A small image classifier, trained from scratch.
Model: 3.36M parameters, 48-pixel images, activation gelu, moe top_k, patch size [8, 8].
Training: soap at rate 0.0026, 23800 steps.
Data: trained on made-up ball-and-stick molecule models, 195000 training examples, 15.6 epochs.
Rows from block 5 of a small image classifier, named by matrix and row number. Rows with one number within an expert belong to one neuron, the router's apart. Each number is 128 + 24 x the weight over its row's rms, rounded and kept within 0 to 255. All counts start at 0. Numbers have three digits each.
After each expert's rows are labels from the 100 images, of 14976, where the router gives the expert most weight on average: "strongest on" is what is common among them. Only what is clearly more common there than usual is listed. The data: made-up ball-and-stick molecule models. In brackets: how many of the 100, against the usual share in percent.
# router: router (model.blocks.5.mlp.router.weight, 32x128, trained with AdamW), inputs 64-127
# up: expert up (model.blocks.5.mlp.up, 32x32x128), inputs 64-127
# down: expert down (model.blocks.5.mlp.down, 32x128x32, transposed), outputs 64-127

# expert 14
router.14:139136136161144148125098162117134149122142131150111068148129120114136132136118113089093116112108127104150120111102061178132155131137100112160177163136129092130107117141135088126126089094100120
up.0:121076135146131100114157113138114146183145146146122114120127143116126130169117089107123162127118173132194094146139128162172116131134094128138134121165107092127139074149121145167104132125136158
down.0:112123125150144108116113132142108171097131079128152087085147088134157151177148093101151132084128155105081133141106103129110131126141163136089173132118122108108144133111133104119114151126108140
up.1:128118164152117110097165141101129094180122111173147134130174080099145123117093092111129125168121092117120114111144120128142128143088144172109099141105103155128148121114122160116161159157116109
down.1:092122125170145078138109110101124153163112167115150081141142159118106111160108083118163163094129112107097116172115110131122139106153128142130133136130140091131103115109124136112127156135074199
up.2:121101158169128075102158125132122135176122091108131135126155126128162132113128086144123114158096134140122108136157130135146085174114115162118138123077112131114154130123150172111102141172120117
down.2:109138136144103131097096119134152110164133168114104137157127126104118146117116142092146118106114136058116093148141112119132120111078148159132140147133102114174131150094131172097164165146110157
up.3:151111123086130154123149114131083157114102087089125148102090147180124120168130112102105161137136145122127133133141163158105113139117105116106140115131152124106161091128141155121100133165120105
down.3:084080101075155131125126133104119139142123145091158166092133117142108147118103149153182154107145129135134120126105138139129094147080164104118103118128104173143176110138156131094153143167116149
up.4:149108151135136094113134114102113138140157145172119146147166118114149100148168144135136136146100100116135107125107172164146096117118089081154102114110129143134146108147109167109100139110133156
down.4:146108142141087109097095136153171128140091139109155141141078133111128127131125128107141150141158135094107144152150093120097123108143167129112136162101141114112136123098156121074153151133094102
strongest on: balls: six (47 vs 9.9); balls: five (40 vs 9.9)

# expert 27
router.27:139141142145098147136084118114127146113139147104119073130148126112148134131100115136099125088144135107143121106098103133143139107125107095159124153099089113069116169168166086161133094098117089
up.0:135132172143131114122124105171132113126151107126118151138151122126142123129139124132125128136138092151114116174132162108146130157124138148118085125118139174136128133088131150098122140100090099
down.0:118138134114150151131153135079102099100135110154133134140131141130087153108127141152107104117136142146098159080163158118152130167152094126156096142129115134141122169092095133168122126141148081
up.1:113112105144136115125152088138173131113130148104118178167137134116119069092137140125153111109101111105145109168093116172124115157141152201135130119112113101115156106124136156105098154100099134
down.1:126149132123103143141162152113065136137130144124154184168125112153126134062134143124098101126083091112112164155124131082124153133157110143094135141174136094164118120108114157113096111160116136
up.2:157112151109128177149133107118103102133152152139094119117142159125153128105124110129116149118104105141143130145118121072113101122111140157126102115136153105128148075134128175130104150127133167
down.2:114080173135131119143106157139104132113153131103120159113113049123166129098125131142089126154143139102108142117134132107110156189125172168131132134128119115134133141099151136124168147120140106
up.3:156148179171139102128091093160094138130164133132125166164138131141141093104161099133101120148108105144132152119131128120106125151136129177119124139175089163128106163132166133126085110085115094
down.3:090138160133117145162122163134093089131173134138126150131131110096174130091124171149130120116139135096098133150135126110124128161175116146123134155116136125184121165129106151116146124142103113
up.4:087110099150126096117122146087131097099145119148121077153151082097148145124157130147139133094143124115104152179157113109124141131112148139102152142155115123127097158133134184085123157119134168
down.4:137108109141106115130082146134130127167130133067151159097120094118138127126148166099101068143094088167125137089159080117093136130126095127119129135164128155139128172060133109105178119128161112
strongest on: balls: twelve (28 vs 10.5); balls: eleven (26 vs 10.1)

# expert 31
router.31:105110155153143151137098124100123161143153155124135096116155112110124145149132146116126154124091110089124106143115092125123143129170104142146153096130115096101133156143153090151090133160136095
up.0:106134148167121158143138146136175112143121137162178150132175082127117149118120139119130117123121156097114105119102141103131158186124145139130120133132081130127121152128165107115155122113156108
down.0:158121142147109167141093142167122165103127141152142135152104189085149150092146112121100092168081122133149159081160133117122128129136067159122121136142160127084139128088112087171113127099155087
up.1:062108106137126128120126141101148105150100072149142092114137097104108143114120090152131155132127167119153119127181159121132120087133162130142129120124118128117157125166149129119165130096178123
down.1:153131143128140105139143131157124168125160137098133099117176119141147121147122110111106129086103153096129101126083099148155110137109121102134125105158097095158141134124136106165100110103121156
up.2:087109109146137116151139119124122093106094101150141085107147124140211134146126154130151118117152122086175135108134098116151116154106127091128118111138159157105169157125098165130174137113127125
down.2:128177163099122101163122139134096143105145149123163152091156095150138117151170190164136114113093134137099128107088111075124121119164138091152139147167074120123120128149137115134103113115138149
up.3:113104076150152134095112099124139085118118156100096106155137119107147148115122152120117110154169124103104123108152098132162092172104122107117145141092191133118118139113135168159188130162122134
down.3:134104125098113133126131116139170095133134182133114131156140115140145138151043147111161182105129137124105099093084147155163142107100117129126138123169090138167132118126118157132154161142094151
up.4:089128124114138119134141155114124146119147105088095131105132121142144127116105133142090096118159120101100138137116178107117110159107171097116102128152108141142139132152115159079116127146137138
down.4:114083117138150127146118154059174147154130092127141082104130101100147119097111142177094119123117148131141123175167135094156142116120112118132109114140123080187123118168124123111105138088152101
strongest on: balls: seven (38 vs 9.9)

# expert 4
router.4:151139116171099124133103144109145136102116165106122096156144151108135142108137119139128119156139133088125087097078097191160124116150123112118129149134133103118125139150165099135123088114146084
up.0:121117149068126114154139127098123137133143109120120167123136123135175156118123041152126141122137116119099136131124139119099134186106156119119093108158119142173149103111123166137135148167093124
down.0:125154109147115138135139153119135118104186115120122144120136105147131136132127102130128133095123156101095156129123126097113121115165135076108166112097106137139104147139135122149158131122126145
up.1:127109138087144111144152164129153104123142096173090132138149132125155154136138165111124143130146088158168167184171129131137111157096141177120112127106117169109115137089132156143150161136116137
down.1:122127123133086135087124157112153171150104155100163158089162082099147154164134106136138127110128120094131122147109130109101100127137083125104143120131134159151147141081160099088144175146136135
up.2:103095134123129125116112129125125085150136156167116143120087132180111141147164140155154119127161107123124157147150105142147094155098131179115124116110102201155171144119108143133137171151158111
down.2:114124148159093101126099118134129095127134167132122149142154072128150159107164122076132146124140129113128149130181106115113125132107140151098157149137088116130107120080140102079162188151123078
up.3:172109150162147099132165104163124092125122147117108130151147169099088114135146167108146119174126120119166165163118104144164140112106139154107186157115107098141065128134158129117129109113146168
down.3:084151135150141167128173162133106134149171145168134116171148109121185099112095113159124155104127139104070085156081121130144162116127111168140155128137113112158117136131121147126138114087130166
up.4:130095132135147069091081109124115094157167116149135124158139128100124137144138141135158148126145111107137111168153127114117103140100139130134138115129122126149143118144113173116188175174090128
down.4:186147145138103113103116131133121133124081137118138137118148143115138153132130134142117143163108102153130102130101100099098111142135133177114126105110143148112161119093143129090129160190071110
strongest on: dark backdrop (83 vs 49.4); balls: seven (30 vs 9.9)

# expert 0
router.0:134111118129114147083162087108151104126123106160123127162163152077146099104108132128133128158133069137145118124144106120123140171135125140113129130109166129144117175123083160141127160151077155
up.0:075162091140154110141122156158123147135106076128142156127102118135117124142166127152120162126121147129159127114133164133122146147132135175148136121114106071113113102154102133115128124142154131
down.0:150105148136124151147145180114100119112133137130134155109118133135160150111087146131134149175069100131143150095152139130116105083126105122129095083152129164105158105126143125125125133143099124
up.1:117139160159128124098119100162111127160200112104148134117145128094148134128144146165149132114130127139177101137106116132145085174100154170117111107134122126121140133112121158072127128095147119
down.1:121151138150147102058094146102102113151177138128141131109192104115128177106127102166179133122142142096088120111135128159136080134131142149124135112112083123151111132133121176104121139151099138
up.2:078155101117101114141126161103095143136093124151108132099089169184132153164148092094119143087164161099121140157159160093106127128137151100128109122149113113169104115116085094103106155131155125
down.2:115148111138113118092132169110073136142115112139128123107081144152107128158170068118151144113159182122121123211151129106118133122151148143136137145130118100121099089104103129088112153134144115
up.3:091148098123144129107122121140104141135153140110131146082097128159134129123158114128127108085161130151136150119150188146153110162106151089101112130131126119146158120112134133117108153066132151
down.3:069160138149128125106100156077093126150116128158144134102131106153168162119130065108141097110144130092096170146165162105084111129147163172110122116136116143104119152128110118081115161158136117
up.4:152157098137105201150137105171149129107073167113185149160135183110108108132146162100108109154099106148135124108116106155125115116141086154133153135111156124121143153110150161152135076142108113
down.4:110136117132126112087104174094092146150146104133100098093106083147148152106159077143131110087164148107135155176172153097109143139151161133111125114151075107115115103137111110094111148125164125
strongest on: balls and sticks (72 vs 33.9); balls: three (62 vs 9.8); balls: five (33 vs 9.9)

# expert 23
router.23:122150097170103148104097152127149159146172115095132064105186165097130135150133120118096090151131112118135129135095110123147127096119145109173115138074121094126099134130158133150113096107115107
up.0:134154108091128116120176093106093150125143127118135112140137148206146118149131122121135131113120129112135143131124147142117102140118098190123148116116110140120136111089056165151160140139081124
down.0:111192109077122114152154127117103087130171149185132126136139124144157123156133117139132126114119178097118106145122101093134126187116106135103149141124115084130116162107055137129140122149114138
up.1:114117090113170111151153156138120125092133123138120142134082104146160133116139119147142145142139142123151139130179136154155117139098134079121158097112115151126124123113119174139166155107136159
down.1:092063127098169147135106126099157132144115124089145100110140085122127127137061156131130122086136161066122101140143109132136135178114132148167090121147134160174142155148157108140133133118143119
up.2:138155110138125102150095107136164097108115106148094129148138113150161111128172123130127149118148148114147143160125146136139109153084104147096172154168095148112117078113145128156094171112132136
down.2:089144105161183148124126126092126105097088140091136073136101150131116103105126109114115159159112122113137091127186130162151128130140105139119134106148172124131170163129173153121086112124104097
up.3:154107056105158158164137130145123096062125110118104116121088141137139104115126147126151109135133121106132177170148125136134094136105113130116124109136145128151127104140133180132130155167133115
down.3:109098158169171110146149168079141133105125123119161089134133119128082112129101156157114123134135140073100110118166141124174115136100092134158103136132134104174138134137164176138120120109114125
up.4:179108156103119163138121116128128126142137132116125166178130140117161080135113129113152112113157137089144093147137103145127132166114100156122129108095162125169119120102106180128096167174121152
down.4:098138107128096109110153089104133135080126119136115130149135141117162072163137154103147175085167123156097103147114194127120093128149143125139151104114160124108113109147129153154142136141101156
strongest on: dark backdrop (78 vs 49.4)

# expert 29
router.29:126103114148141172128103106112157151127142138114138087159132155111181173107116122093107112151138141110131129121135063169152136100157130142116126148109124124101124116120151074163112110085107083
up.0:107102143087141107104153149109123132130121062147143139106139068102133117104135112179128131156137113113153132126157146092118147116113156100122103141124127139099124165170131174117116115126153152
down.0:124122139124168098123164140130094181164143092063138120083125118141165138111146096148155123130139093099152119146135162107102115111099155152093093098117118158146139122116135125129153168137095151
up.1:139139107128154139130133136073083119112117128130142118151156106111147102140125081158158161091139104130141135132147160155172065158098125111143112089135154106166121159170124177131097110123093135
down.1:155193123116099169166164150164134158118176138117097103144108107134188120125129134094089105118113096107096123110089115096140156124114128138154137141136085091171128124132113122161092155112148129
up.2:146121121067143148122115162120144118105131144131128120165145129152148148143118111119158149118132136087156163128141155140136093129089146137092155140177143150167151154112139149126157148113101146
down.2:104135110090153131132141091143114086080165084151090095127082135144180108151156133102146180139173132154127133129114143111108149177163145106124144133123127139133121125124116128164119108116131154
up.3:123123120095138107105120127108161159145127103156095104133129146141138123180138111118149150111124114122163122135133175153134093086117092098128142116117169101125111119124069137169107124156126127
down.3:097115144117144068132149101119100094111148107160139146087122122145132141173128103156147148125135130124121129110111152087109122161116129080115152123124140159094142148172121144097144143161142133
up.4:097109140115147130128166123130078138094149127116138131153144127198153142125137101100140126136122171100129130127101114082150147150110124123112129131108117156143147093107142107130114149110081158
down.4:094130152162141100161150099149145098144128109140147145124154154143100075162124138143145150167136140139120100153112169086150169150146114180161120152115166121142099106128114143139095085100153147
strongest on: balls: twelve (35 vs 10.5)

# expert 21
router.21:129127105165133136150083138146147125146130112110123072124154109067097116112116105142123134153114116112099104125070115147144173109148103101119105127127116120120106135162122126174110088118153126
up.0:068102153113146145109167116126112125116130129133091127141154138126134156138165098107149142108144156109164145175156147144129085145116186107123104109112075139167150138109117161129087150113131115
down.0:110114125138142145145077150127120159108111140101142125111117119150088183043121147127104097128116137134098168119135126146110130114104126103121119149130096128133147118155190129131126133134137085
up.1:146100116149171133097099092133100153167141159126144145164118113102087132127155089142129108112130108144110106137135120154166073115121108166160101110124139079157112112116096147156123133065100127
down.1:154123186138157081176131098182147108141102107122109140156109141135142094121141106166119119171165103128138105115117130106148151147149106136157111119117153141128109121145126129131080092093137159
up.2:153137148164140136094126112116076136118145144171144127168116112130098148145109124137129111101118141165079115152131140149121095126118096160142134114147100099163114095155107143157124146085108085
down.2:102139182141154104188162144163114107096090128135150128122085177137142108197150110151085115168138118155114146134091104079138140151175070152140129147137141107115124136118135140144095088088118137
up.3:141100118121135129092187133143083137113137127135138111134110179116131120146082171099114086112092134132104124184153122115120097140116141100146136117113143130119141137131082163122161105156126139
down.3:111110115150146148132120116148156105120115101100129117131071124123086155155106118106102099171130114129147120142131131090170157125119105143120093137137154177080124138107126121132116133142138137
up.4:114129140151161109094103143084083149141148152154170164127119093124123150119100101160133109106117119141053145087110161109121112145122083134153092116161150102130140110182096120157101114132119151
down.4:122086179131137120184130153145140109113129090140136108109154106094129123125130123194125123150083168123110123102135175058106159148106089116123111138163114135112147121173149162133120111090178152
strongest on: balls: six (34 vs 9.9)

# expert 28
router.28:123160134141154137154084129145126152094146133089126082133137177131132144111129149106095131140149117116130106115115104175150162115146122084160167177092128119108129115142180109188095131092124104
up.0:140121095109141131131174137109156120116111110108125162103131134136138116115107151130139129137089122121149133126138102154099090127109151129100147130106113176149141127181146173120163107192135154
down.0:151132126140105149112092110152159134131125128138109154155138073116149125087151144106118101130104140109138137101139091135138126139136181144124116142145107161117125122065163092109100150091130081
up.1:163111099093133125115145125113133130120099126110148196142121117109143122118100145121126149172134108118150137090173139092128095123113152116110105136121141163158106150097143168104142127145117169
down.1:173139129124142162146098134156122136120142135132144158125139139119127146070168110130107085129061144131129181077135110118140109154114078124095145143150104140115122154136140117148127147123123104
up.2:135125121159127137109068111128153164145139130102117110127162175142114129126124144099129070171135114164158127131072119126143123079101097149115141148116135148114166142099154106140110151080105118
down.2:119142168136165086120160143123126126117144107108126115123103141148106070130153114124112114107188115166105109194100164093104146122118119143127139156096166091136106100170135108143119093096161156
up.3:104116118118136143112153108087163110170113114161123095144141112119120142110119107138155159122130103121189111111181109119136096151099111115153103102145102166160114154123078163132162144156129133
down.3:151151153117126129107137120152082134128097149163164169095115139093104143102161159176114102130108084145141169078126143099083149130178131158117128132103144151111130134170111107098124110154148113
up.4:095147109113173149125136107137072104156109132180150128144127139143080138105150137128125154152111102173123118107120104131128077165128089124126099119103157113147132122162096179107158110131112101
down.4:129118117125108129151126117079111122114088161106107126112110150158126108125145094114152142153136119125112131148171186121108150121138086141111130131098183141136102146144104168104083132141122159
strongest on: small balls on sticks (88 vs 33.2)

# expert 18
router.18:138155126166139157088149105089145132139152112130089078140134154103125131106132132123105126116104126080119112137111129170111129089156116095140139096125135125131145167163136144171120106118121123
up.23:147143127135143096123136147162121173151143125137121146111139132135082135130139118097136129163096152168170156091101139138144083154079106154126125136090095149137144090123141114138092155126140136
down.23:114129111132128080135166148099163141149091142111105098145124134127106106097110131143141133112137098157146125136141112161137166107064124114105184165111122081088119139149124147092150147118120137
up.24:127152117118084119105117100113153148153149109111159164126145112127193147129114105111125123120119104120154130131103126105085130153124174161100114121126131159137149120099116139149098171127115147
down.24:165151086112150113158118112150149098075096087095126169143128133145081123143176122142128154104192121137129112125105108143113131137147111140115160097085096146146107115156106153148114124105121126
up.25:140109107097144173133136127166110161149213108099095147110140131159143106150140131131117135113116119163154142115103140121115138128100128138128132118183104146141128080147150135082123155139137114
down.25:158091144148103125128123124132154122140154182153100117150079103111162142114093126125120110168125128105145147124157127093125142133133141178172123128127139130115112172072112126126125128092139117
up.26:101124167116117117130135143120114110141111116182150164112187125109135130139134135098138143157126101114164160119167184123126122159096144159137101119117126136133147129076091145104102152140137146
down.26:153155128133151067148150145132169151105138097138137119093161077096089130110104132152118113116157131114123067101077165123126132099125150157139130125106112131136156090169123120168146143106107163
up.27:125129126068117104146165120163110092135145124133135169090121147150121104146142105126130113133134159109160112157145147117111124148122132139120135129103114106171095112132090165096116133156143168
down.27:119113135126083127116113127198147113144137117130121135106129125127162134146187119113145118132136129150138153111141107152120148131156131113109191123116100116113116128087129100089145170117109087
strongest on: small balls on sticks (65 vs 33.2); balls: twelve (58 vs 10.5); balls: eleven (27 vs 10.1)

# expert 9
router.9:148155114150143123092097138107116120116153143101126071147149160099112132110111143123080120080128107093139123093124067187145142106156106107125145123144109086132129151115137123148077095107137105
up.23:082110140104146105108170131113097066138134129149115139148139130144122153129097111121154114123106147111135143108143137097151114157107133085127118130094125142133144155109080185105152144150110161
down.23:105135121148116104127126147125138147136117119098114085156130143102117096103102139127136116047141128117120102153128135133167158073138170103135112108144090080127093109174091128123125133129107132
up.24:136115120111117132129191108098120140149101116101133099130144135130174092135123105130116119154106150114152084162142103133164099164120106120130148108095119098164115105148087171133121118166072143
down.24:108138141137125129140102125109123110157110153132119124119131108091186135172104159123152145145134153075106102089157132109091115125111158168150105195149113124095150154090131128124112114129109129
up.25:142135092115170142109125123092144117114138123151096129165131143157123205145156079085131149117144164108124137132077148115139122176099153177127123109121136162145175131107131142134108152129137135
down.25:138152141087172111158141101148134062071168080163111169139138130159108138128149140148130136153170108159119131111087146127147139149164149082122118100101153171145134156139131136142175082119129115
up.26:155141136133124161124120094145102134140133166148140176178129173127106152143142100102115099132109120155136146173122093130156105139116093165151129105132134118150141093101089161148120144089073134
down.26:142124151145196128149118125147142137114157128107146168141099120144098112157106139155106105154150137120122102132119127112161102162098112112167096132139110095165146119105145130159090084103138119
up.27:102111161122112117117171134136104140117112115144115131126127093116157103120105089101123128136122161092114102144143130149138104149125130133126094110113125116130126117079100185098103165103138156
down.27:115139141175134105108125157120088125168142140108130094137125116126117150081148116123104115122138067118138135119152129181104126106132105101112173113080123086141094156137129140088148174161086137
strongest on: dark backdrop (96 vs 49.4); balls: six (44 vs 9.9)

# expert 11
router.11:122144091155149163104121119095163110119142145127129069107139135099157139124105122100109134123145126130150116102097104173171124105154128111114094097156156109072103163165129100102134104130157146
up.23:127105128116140091118091128139110125121110120162120121126140110112155143128183094128135122104117141102167163147157153110154142145083166131115116144114124142161159168098121192126139162090125153
down.23:159133096098137155123128136133127148119137123125097121149124110159168147106159115117135101141098143115150111119133107176120092186129116128117107061140122140132146088093132121147109151117144142
up.24:138160139134115156149160159114064187133115124152161155121125078112163128122170075094123140128102123135116141132144143138140149106109145135129107131125088113144163096115141139143127147166124143
down.24:136106192155111118098103146127145108159139176153129141149135159065107148126141184136128096159103155110125112149110119091117160111147137151132116154122136111129095145124100108113123130093123119
up.25:114093118132102145138136104185127121123109143117107146103110125120128098130121143064163128109107154116131140154121116154139108157123144152145100107135072157161171103111132140122129169087139163
down.25:098169143116119147117142104077098136112145150136164126202156111112077117090096156141119160115138134129135091168131126138141119105141131103146120118124154056148139109123090154109140099119130150
up.26:088087113116128102072103138103095127150144125156156116136166118119138153116131131137175096138082138094122112094159084126143094169104112103142120122102092127135122123132104171111138152147084156
down.26:070124106142154117092108093129085108133145152111123118125141111133117147130091139075153145070129154162161120151143115138141115161167115107129118107135123135143152103164142101131118131169144130
up.27:109103120136122128119081154116116117146158109163127153102140084137144136114140104102134094130113118109096167098171167133155096162092137163122129135150110145130175144133148147140156158121132095
down.27:130159120086131178135173149142112139117116119153100089162163143151148107126138114135103125128107089088157133143108136150117110111068109114112140106150122139115132101185120124126111116129118133
strongest on: dark backdrop (86 vs 49.4); small balls on sticks (63 vs 33.2); balls: seven (29 vs 9.9); balls: eight (26 vs 10.2)

# expert 5
router.5:146133110131135114087115117101128184154149152129107079136139116095150128114112107130079141113126115127152128125105084201129146128144136087177114170149126105122152132156131154185123086102127099
up.23:076131115106111078096150146105099118106151149127155133079153097148136134097107105140150109103132164111125129134143146105146093173121162104128128141123068137184121133183128161128131145120163123
down.23:115140109131103116112102130121142126108141163144144144146159060118108129160098112107166164139126176103087115109114126134147094087096141145137118162116149119151130113059148182110178126144118128
up.24:095131133118127126109140120113100138123139135129116134122157132164152133157109100107153174102158147089138148195117170125128101168104164161123136118115123109174132112144118163123140155150126172
down.24:157160115149138166153134125121144099109133150142101173151138103099114156095104172110119126157095122123143155128143096134122149136145163151172105153117152122123147139108137132109144150108136121
up.25:105151098133128148152151107156114162130101094124131147103106150164139128150124088135099110145142092116117158116112130138113142149130132180136119126121170150117180113111087123143113099177101123
down.25:160121130137114148133131112137150177132147180105099072160119125114140107105092152128140129121116133107130090167108076166129139089122163135126106129123125115173111087101155157114150134136089170
up.26:135130150160125148094128120127072130152169113154095175135132120146143142123158133134130124123148124158128146129101175126131123096117119154138133107140123124130109027168136103117081162119135108
down.26:074151117134125069132147164129115086150128155157130115123100111187124110154126046131114135131155144127093144124159146121124152107118127085119175172131120116120077123191123118132119116115129154
up.27:103098086125146101122178151107145111160148125131138146111168093148175155092131118129114139099140146097126142097131120112164141126129152090112138151136057125151145135135156151094127146151123161
down.27:134119117121138131106108148054128123148128167153124130121170108075133127136110104140101101100125114144125108103161130142125118103108136147124078149156141122155147155146125157066105134123125097
strongest on: space-filling (100 vs 32.9); balls: six (49 vs 9.9); balls: seven (25 vs 9.9)

# expert 17
router.17:108151138148171116101116101153114142098120138151078113148110160132123150129124102082116085107142117146148094140109098102134127092131121103145128166154134143145139105136151075110112111131104113
up.0:154111146121118129134166132140162122114154094144164117158152154099174060149109137136135113137097087140149117121129086124141131165134128127139128114103127143127136155080095166147136128142082140
down.0:112155138135134110110143151112114126120077099124124129086094097142117141141166106156105117116125165114113110194148130125147122136129130139142108142131105103125104091147088124121075134101179098
up.1:156128141116134173122098119096107120106134117158107158178134144176133080117145145150102173110122142131145142130071155127103138177131100166156117129166125159136138115149108122121084133165129130
down.1:129091133141143113132083089167155135124145144096119138116120112133181111133135163116146151147147126102141129139109100123149121130161134162137114103119133139122146116082150152096101146132108145
up.2:120104141118101141100156120098153113143129141156115095152159119102159137117127102100164145074107117100149116122149116162150104117111137138133144106114085083149125149104093182138126168095112132
down.2:096105095134110124145153139093125083122171189116139137111159113144115120081055125127157117118124138092078122151137100154123133141116147121111163164129124137168118161154153169124158145124102137
up.3:099158146141111125154156142114146115111137140134159097122164127102191131095120134121101090099104093099100158144132177105090143174131135148101159161159139124116117180123121122117122119122101129
down.3:182135135124154129094116123121113151133092092163137086160126175097071105120149142149124109106147094155140126160152133187155151103171126128137124086088142095125101100147084122128117116106128125
up.4:110105114109110136121115140102137138141143099144113129090104072137127102101098110164137119133116167093112122120146184099117139153125180123135112112139114123140117138140111146052121161135195128
down.4:091136126122126143066112133099140125138181122121125151096100040130150135121113102142144135096146127112137137090136175130128117172135181138145088146149144161111153097125143124085134148133140119
strongest on: small balls on sticks (63 vs 33.2); balls: five (36 vs 9.9)

# expert 25
router.25:125133117145154154130114130105114125126118103097133085143148140097153145123142146124133112162149125072105113137116093131144139107161153125121123137124083131106115135143139099152157086101139143
up.0:140156146108107124097131144153156127117123121170123170178099121137095147130132107140118147139108127105136158109134190090099101172118109175124131133132161140117130124104098173088118131140146103
down.0:150125125074129173118134165157100093097150107167101157142162110182162123115171106111117139094149091144120188127130126118134133170151116155116157113142116131116131092130079122120142136120131100
up.1:153139076080125124160155119151121117101165093129109136142124223139106125166107188107137104126124164117144137110086143134118141129116147132098165141139106087126094101104133141102110124130125130
down.1:066111125129138168168150119097168130121156128154108094105133099114179106099096113104143132122129150108121139194140135114158137142107147079151100163156100117169138128150141105140129115099159146
up.2:135137136083119161128146150096137138138115128180126137157130095101146125132093118091136122111119119114136139148141138153119092110094158129135099123119180126131124140090063203117130132139125126
down.2:111116176180122129118124154162150140128146095155134146122148153076144114142125173127125111137132134186151096136117132120102144109137102144141140104132139116102144132128081064123129090132108093
up.3:148119132144123118143127154121149084139094099135093101117124165122088140145120158162092159125110124159131116112141127148103178110141134120128173137108107114094109131186119089130170090123163120
down.3:151131169182119108121114138182121113100118164098153152115061095116129133123147162115104081137136101160091161137138093106106146106167151122122157186134151131110135148115148135093141121110123119
up.4:108135127146155159153101151177107149145116112145122205095116114131136135103151119120113144128157105125178159076117140072100096110123119146124108131069123160107142120076118150113120128151149085
down.4:144130108124168155124150108116161186113118138115123110145124138114156117137139120111142157099080157092153109122089092160171119152171095113122098090116103106139148116106126134177114102134129167
strongest on: small balls on sticks (74 vs 33.2); balls: twelve (55 vs 10.5); balls: eleven (27 vs 10.1)

# expert 6
router.6:140119122119144125149110104121114106098121169106123079112123139142132155128102120128098102106129134148145138123093080176158104122131112082154115176067117112110092125128115106121136103093121109
up.0:136131148132107125123090141157102125156140156168150138126118118100153122161158093144104116120128089147107177133095078141105119138111134147149147122103161119102126076153093150140123146122105133
down.0:096086143159160100090129106108115143106149143125144147138142167109112148118125217140155141146129093147133119134106149137090117097117128109120130146063163140134144121150174119103113122148113118
up.1:147149149146133082167129143120100159158117162094133122124158152146137119114133130124079090155110137162117115113151146119112152116110101088095130164133165154124119145153151105139119118123149088
down.1:137109128144142140154182161105117116114128075149117097136094114140153089124113114118104149152131122144099144207112154133145137144141122116129140118134125093158132100170119139135109103100142152
up.2:142118111163094083126152124120107094137116138194121129137157123122172113169157134124155175135154127116142087111117113109126145114103151139113180130128078152130096138146116159101142146137121132
down.2:081111138132145123136127146117185153190164109118156116153150140108150108143069090126128122155123113089086077140146131113162138139086112130148131091149119137160125119119154131121142146110127152
up.3:126130176128092139143116139158095104121152098156165133139136140140128122106159154108130119150114142149123162152103109084095103174112143116123106141121099144108138132135124159075119149137136133
down.3:125121110098111145113132119126096130131121123119121132127116131118105138162113112104139163146131148115155109145142100165154106116118149118107135114109119132162111086091133132115174162168099133
up.4:144102123164107143121109155114128105143193133119127151152158112138137111150127085161159100108145093139109116103097115089144132159111112136116159144050171102119147104142127166113151133140092130
down.4:113133150162143117077101149128120145158140125141126149127155093114117161134151137195141115162086142106105156099147147141127113117067140107113124122119126137103108146163172128098118152156132111
strongest on: balls: twelve (29 vs 10.5)